{
  "targets": ["largest object"],
  "norm_position": "pre",
  "lr": 0.00095,
  "eps": 1e-10
}
Rows from block 4 of a small image classifier, named by matrix and row number. Rows with one number belong to one neuron. Each number is 50 + 12 x the weight over its row's rms, rounded and kept within 0 to 99. All counts start at 0.
After each neuron's rows are labels from the 100 images, of 14848, where the neuron reaches its highest value: "lies over" is the class under the peak. Only what is clearly more common there than usual is listed. The data: rendered scenes of toy objects such as cars, trees, mugs and chairs.
# fc1: MLP up (model.blocks.4.mlp.fc1.weight, 768x256), inputs 128-255
# fc2: MLP down (model.blocks.4.mlp.fc2.weight, 256x768, transposed), outputs 128-255

fc1.547:59 87 57 57 52 55 40 72 66 46 32 60 53 33 48 47 76 41 53 42 60 64 46 69 54 50 69 54 35 11 38 44 42 56 47 59 23 51 49 42 57 45 47 59 43 38 40 61 42 52 45 57 50 69 52 48 37 56 53 57 51 50 43 43 59 60 63 51 37 49 51 61 62 44 45 38 50 42 56 49 47 37 45 32 36 51 47 63 58 45 52 54 36 49 51 17 50 51 36 41 38 50 86 26 67 61 47 66 66 38 50 36 51 40 59 41 45 30 29 44 45 46 62 36 34 35 48 38
fc2.547:67 58 51 54 33 58 50 50 54 61 53 48 70 72 47 46 47 43 40 56 49 56 51 43 44 55 53 45 74 57 30 44 81 49 49 50 41 51 59 57 49 44 34 52 50 32 52 57 38 38 55 39 47 64 32 36 34 42 41 50 40 59 53 68 47 35 46 72 25 39 42 49 33 56 51 24 49 42 54 53 49 47 38 56 44 49 44 50 17 36 60 33 71 43 47 67 54 52 56 50 53 43 32 60 29 50 46 51 55 38 42 61 51 29 54 42 50 44 29 56 54 41 51 51 62 68 52 89
lies over: house

fc1.63:47 67 54 67 47 62 60 50 51 45 50 73 26 27 60 47 73 53 44 50 53 79 36 55 46 33 50 71 44 22 49 51 65 51 51 58 43 40 28 47 44 50 48 47 16 51 38 50 48 50 61 48 67 21 51 61 62 42 76 60 62 33 48 51 84 50 43 48 44 54 51 55 47 54 61 42 52 65 46 52 48 43 37 36 61 58 05 50 37 46 43 49 47 47 39 49 47 50 55 47 34 62 55 43 40 93 50 51 70 48 59 49 68 42 24 53 51 45 17 55 50 44 55 54 29 62 57 50
fc2.63:61 43 52 36 43 59 53 50 74 63 34 41 58 52 52 41 48 28 50 57 61 56 51 36 52 68 46 46 57 37 22 25 55 53 44 51 50 73 42 38 59 42 34 64 49 51 58 62 48 33 49 50 56 51 50 52 23 29 50 59 36 59 51 80 47 41 55 64 33 46 44 50 49 41 49 18 72 45 48 47 42 43 68 47 48 54 46 52 39 51 56 49 50 55 67 61 74 63 29 71 72 29 32 50 42 49 35 50 63 38 40 24 38 46 75 54 58 44 49 51 49 53 52 34 71 54 52 61
lies over: house

fc1.688:31 46 72 50 49 46 50 61 57 62 64 64 36 29 43 71 56 57 37 58 65 18 40 38 53 34 53 60 46 52 59 42 29 35 71 53 41 48 58 56 49 49 43 46 38 46 43 95 50 43 53 65 52 40 20 47 56 54 56 50 49 39 63 30 63 42 49 44 64 53 42 46 45 68 51 51 55 57 48 53 49 43 54 49 54 60 51 53 28 57 48 46 52 62 28 45 53 46 68 38 18 41 51 59 35 42 66 67 19 84 49 52 39 38 39 54 41 61 64 31 49 26 46 56 46 70 47 60
fc2.688:82 48 54 45 46 47 58 51 49 32 48 56 66 49 75 63 50 51 50 51 52 50 57 78 48 57 40 66 52 53 46 50 81 50 49 37 47 42 57 48 45 56 49 54 27 57 74 48 59 49 57 57 46 44 57 51 57 83 51 53 41 46 64 46 68 67 50 35 62 46 46 64 33 50 36 51 53 43 65 51 42 49 49 43 57 39 56 42 51 47 65 65 54 49 52 66 43 56 23 55 52 69 44 44 24 45 67 32 53 49 41 51 43 23 73 35 53 29 44 33 62 49 52 44 50 53 47 43
lies over: mushroom

fc1.284:42 54 55 65 52 84 56 52 31 68 30 43 43 37 48 64 54 57 37 44 54 50 52 45 65 47 56 65 70 46 55 69 58 44 49 52 18 46 28 60 38 48 35 58 38 50 18 40 47 67 36 52 47 47 23 32 51 48 71 35 60 43 56 57 53 58 68 42 36 59 29 56 42 50 52 45 48 43 48 51 39 44 22 60 45 51 37 47 34 45 60 25 50 65 48 36 55 48 58 53 33 34 56 40 29 61 50 72 37 50 51 52 48 47 45 48 40 43 47 54 66 39 33 50 53 67 48 63
fc2.284:54 39 35 63 41 40 46 50 27 54 69 44 46 49 51 41 37 60 66 61 42 37 50 80 49 50 38 76 76 42 41 71 50 54 58 50 56 53 41 49 47 58 44 50 60 53 49 53 69 59 58 50 71 48 55 54 52 72 64 46 49 48 64 48 44 27 54 51 72 49 52 50 47 68 51 62 36 45 51 66 48 64 57 42 50 38 63 30 39 79 45 70 54 50 49 66 63 24 59 59 51 58 51 55 24 53 68 49 27 62 50 54 33 49 43 43 48 57 67 50 62 70 48 37 59 58 85 63
lies over: truck

fc1.591:32 49 43 57 62 59 40 72 60 57 39 46 27 53 49 39 62 49 49 46 51 39 50 50 58 43 64 49 35 37 38 52 66 48 61 53 50 54 52 65 52 25 39 61 49 43 49 49 46 44 36 65 53 50 50 49 57 25 29 63 51 48 51 47 59 50 45 51 46 48 41 55 34 44 69 72 53 52 62 32 64 32 45 39 59 72 26 54 51 50 63 41 67 57 69 27 51 48 69 23 48 32 50 46 44 83 56 43 63 63 94 59 37 47 33 36 50 52 51 26 54 30 57 41 39 55 50 49
fc2.591:59 48 51 33 55 66 47 49 48 60 51 50 56 75 47 67 28 71 46 48 75 38 63 54 50 47 55 48 58 52 32 56 49 31 50 77 47 41 57 50 44 67 48 63 62 55 61 42 57 37 42 74 50 54 50 43 47 74 35 46 33 40 23 55 51 64 53 34 43 49 46 66 15 64 55 44 36 41 54 53 49 64 56 62 42 61 64 40 46 65 57 64 42 40 52 45 54 35 49 57 50 52 73 52 57 55 33 44 53 61 49 56 47 28 67 25 57 36 51 55 48 21 49 55 58 53 50 66
lies over: mushroom

fc1.141:41 40 29 55 53 60 41 56 49 65 26 52 34 61 48 41 56 60 51 32 64 51 41 37 67 15 50 68 49 52 48 48 33 41 61 66 48 42 53 46 61 40 44 49 49 50 41 62 11 57 34 56 63 56 33 36 65 35 78 77 49 43 46 57 35 52 42 41 49 51 52 54 70 64 49 63 50 46 55 50 59 09 40 37 48 72 11 53 42 44 50 46 45 77 57 43 64 49 53 47 43 26 61 46 58 52 46 48 56 49 71 61 35 27 54 68 50 38 51 27 62 60 50 53 35 40 50 51
fc2.141:65 75 53 50 52 45 62 58 55 36 51 44 29 51 61 44 48 40 34 74 27 39 50 55 58 68 68 51 53 53 50 58 55 51 06 40 50 52 50 41 45 55 46 52 67 43 59 51 54 50 47 30 43 50 51 36 24 59 62 41 46 62 44 52 44 41 62 75 32 57 45 50 81 64 44 33 50 54 77 54 42 52 57 37 50 69 80 47 50 44 56 44 55 52 41 44 52 59 21 78 67 60 52 42 48 44 50 80 41 34 22 48 66 55 52 35 52 48 48 57 48 52 61 42 53 42 26 44
lies over: truck; sofa

fc1.192:52 66 48 77 48 42 63 45 28 49 50 54 44 30 28 47 48 49 27 54 50 51 42 56 50 52 45 43 49 13 64 48 64 47 36 51 55 44 33 62 46 40 52 68 51 85 49 78 63 63 50 39 57 25 36 51 56 55 50 66 56 45 56 44 79 53 50 57 48 50 55 68 41 46 39 34 56 70 56 37 53 56 65 39 46 30 50 83 53 80 47 38 30 47 50 42 50 61 54 51 42 28 58 37 33 75 52 44 54 50 44 42 58 42 49 40 37 80 30 26 55 40 66 40 53 57 45 48
fc2.192:73 49 50 57 58 73 55 31 60 58 36 48 71 51 48 49 50 37 36 47 56 46 68 45 57 38 51 40 41 56 46 29 55 62 41 51 24 73 52 40 33 55 37 61 48 50 64 54 38 47 52 39 49 47 45 34 22 57 37 43 46 44 64 70 58 47 64 46 04 64 47 50 49 59 50 53 59 70 50 50 49 44 60 24 41 52 56 50 48 56 54 17 34 52 50 53 64 44 57 51 83 36 51 37 52 59 45 67 39 51 55 51 49 48 68 66 55 51 25 71 43 33 49 35 62 26 47 58
lies over: house

fc1.289:53 62 50 48 61 47 48 50 26 64 67 51 60 22 38 55 51 50 50 48 48 50 60 43 64 43 68 34 50 27 26 59 49 34 37 46 29 60 52 43 48 50 52 73 46 32 44 73 56 38 37 52 44 45 34 55 42 39 44 44 50 52 55 38 53 24 52 71 35 31 35 52 49 55 29 53 58 36 52 46 40 37 37 49 53 63 50 51 41 59 62 41 51 52 71 47 45 56 62 51 49 50 45 48 35 54 47 47 46 50 50 58 43 34 47 50 50 59 56 21 75 54 46 34 60 52 55 52
fc2.289:57 54 58 69 49 84 49 47 59 42 35 42 48 00 61 53 69 49 53 38 44 63 56 50 49 58 58 53 78 53 59 52 39 63 61 54 49 44 54 69 34 50 38 21 44 59 34 45 64 46 46 52 49 20 65 47 41 53 50 35 48 54 50 56 57 53 48 45 64 41 40 54 46 48 46 34 39 37 53 52 67 22 37 48 58 45 51 40 44 38 65 64 58 46 62 59 34 24 60 51 65 57 52 67 23 54 33 41 51 48 57 49 60 50 59 81 43 50 39 52 51 57 47 43 55 59 44 42
lies over: truck

fc1.239:39 68 49 57 49 65 48 46 68 48 38 70 51 45 40 43 52 34 44 53 43 35 51 51 50 52 72 31 37 48 26 60 67 45 50 50 49 50 46 69 55 38 49 53 53 39 36 87 42 47 46 57 27 47 53 48 47 46 36 40 51 53 85 69 50 42 53 74 50 51 45 63 56 55 50 49 66 42 65 32 55 43 50 38 60 47 55 51 43 44 55 37 58 69 83 45 46 51 67 15 53 24 58 46 51 50 44 63 56 81 71 41 53 46 30 54 56 58 52 35 36 34 21 39 43 49 41 50
fc2.239:53 49 48 46 55 51 46 56 51 53 50 48 66 60 69 49 37 54 48 36 74 50 68 56 50 56 59 64 60 55 34 48 48 43 68 65 61 50 45 45 51 54 48 46 55 45 67 48 66 50 44 65 52 48 77 52 49 59 26 64 35 56 28 64 47 61 33 27 52 47 22 52 16 37 55 49 43 50 52 59 49 54 45 55 50 50 62 45 52 61 56 84 40 35 55 50 56 36 44 37 54 45 44 44 33 50 50 41 67 54 46 52 34 53 57 02 49 60 44 60 27 23 56 48 55 54 55 54
lies over: mushroom

fc1.95:37 55 49 51 67 52 32 47 58 68 56 60 52 15 55 32 72 50 50 60 55 49 70 54 65 62 50 56 27 57 37 50 50 57 51 48 62 48 44 69 62 50 56 39 51 45 57 48 53 51 36 43 43 31 69 70 38 48 35 50 54 51 49 50 49 37 47 44 53 47 09 49 32 49 40 48 43 50 68 44 48 50 47 50 53 47 50 44 47 45 63 80 36 39 51 32 51 47 68 04 40 37 37 50 31 60 49 59 47 66 37 27 63 39 19 57 44 61 53 38 35 33 34 46 37 46 66 74
fc2.95:65 29 56 46 53 52 48 57 60 45 43 43 41 65 49 51 47 45 30 37 44 24 46 46 43 61 27 46 49 33 41 43 66 49 61 50 71 53 50 44 43 49 54 56 68 65 62 05 50 40 65 56 70 42 53 75 41 39 46 50 40 45 43 45 52 47 37 37 38 38 70 64 42 44 56 47 69 42 43 40 38 51 54 49 36 55 55 52 77 78 88 50 54 48 50 58 63 74 56 65 59 68 62 51 53 54 42 39 47 41 42 73 48 44 64 41 55 56 37 19 53 36 81 34 50 47 54 59
lies over: mushroom

fc1.618:52 38 32 50 70 58 39 54 53 76 52 48 38 55 44 55 69 67 55 32 61 55 88 62 54 46 44 50 62 47 55 61 20 54 77 60 33 69 57 23 57 53 44 56 52 58 50 37 52 52 21 60 55 56 34 48 49 49 67 59 56 38 42 31 57 52 48 50 61 28 54 42 61 43 44 49 46 47 26 54 50 40 37 65 53 65 50 49 44 47 50 50 46 67 31 38 47 29 57 59 50 64 50 48 51 45 51 55 21 62 53 54 44 22 57 52 62 50 54 59 53 43 44 52 56 42 58 64
fc2.618:39 50 55 49 37 49 29 42 48 49 50 37 57 50 44 47 50 55 32 50 40 51 69 55 43 31 48 51 73 52 50 69 55 42 65 59 61 43 62 64 46 50 40 48 50 51 33 45 47 57 52 47 42 69 33 37 57 66 54 38 47 48 50 53 40 63 44 31 37 49 38 49 56 53 67 48 39 25 69 78 53 62 49 42 22 54 55 36 53 51 47 51 49 62 58 52 32 36 50 45 46 50 91 53 33 55 46 52 58 43 58 40 33 29 42 40 51 64 48 52 63 42 26 45 58 44 71 74
lies over: truck

fc1.542:53 73 51 71 75 47 45 54 54 53 54 60 40 54 39 67 76 54 65 45 54 48 54 49 55 45 56 44 53 47 50 48 49 57 49 49 40 50 51 44 45 48 50 59 42 48 52 48 54 42 31 52 52 59 39 50 44 42 58 27 51 42 40 49 67 51 50 67 44 24 41 59 47 56 44 38 40 56 27 42 73 36 40 43 47 62 19 70 43 60 73 49 27 47 66 15 48 31 53 47 50 49 59 53 62 47 50 54 38 63 45 51 54 54 22 36 57 33 32 21 48 47 43 45 52 46 50 52
fc2.542:76 33 77 40 54 36 40 50 49 42 69 39 43 62 53 58 39 41 49 75 48 28 59 41 60 73 61 51 51 54 48 48 56 32 54 47 33 38 69 40 60 51 51 52 42 57 46 48 37 36 55 48 53 63 58 55 62 49 46 59 48 69 55 44 52 47 45 50 25 51 71 60 47 61 60 43 41 47 36 42 43 70 55 57 39 24 56 37 29 72 34 40 59 54 42 42 42 46 49 51 55 53 59 48 57 34 50 45 54 37 41 81 51 32 80 46 47 31 52 39 55 62 59 61 40 66 54 50
lies over: mushroom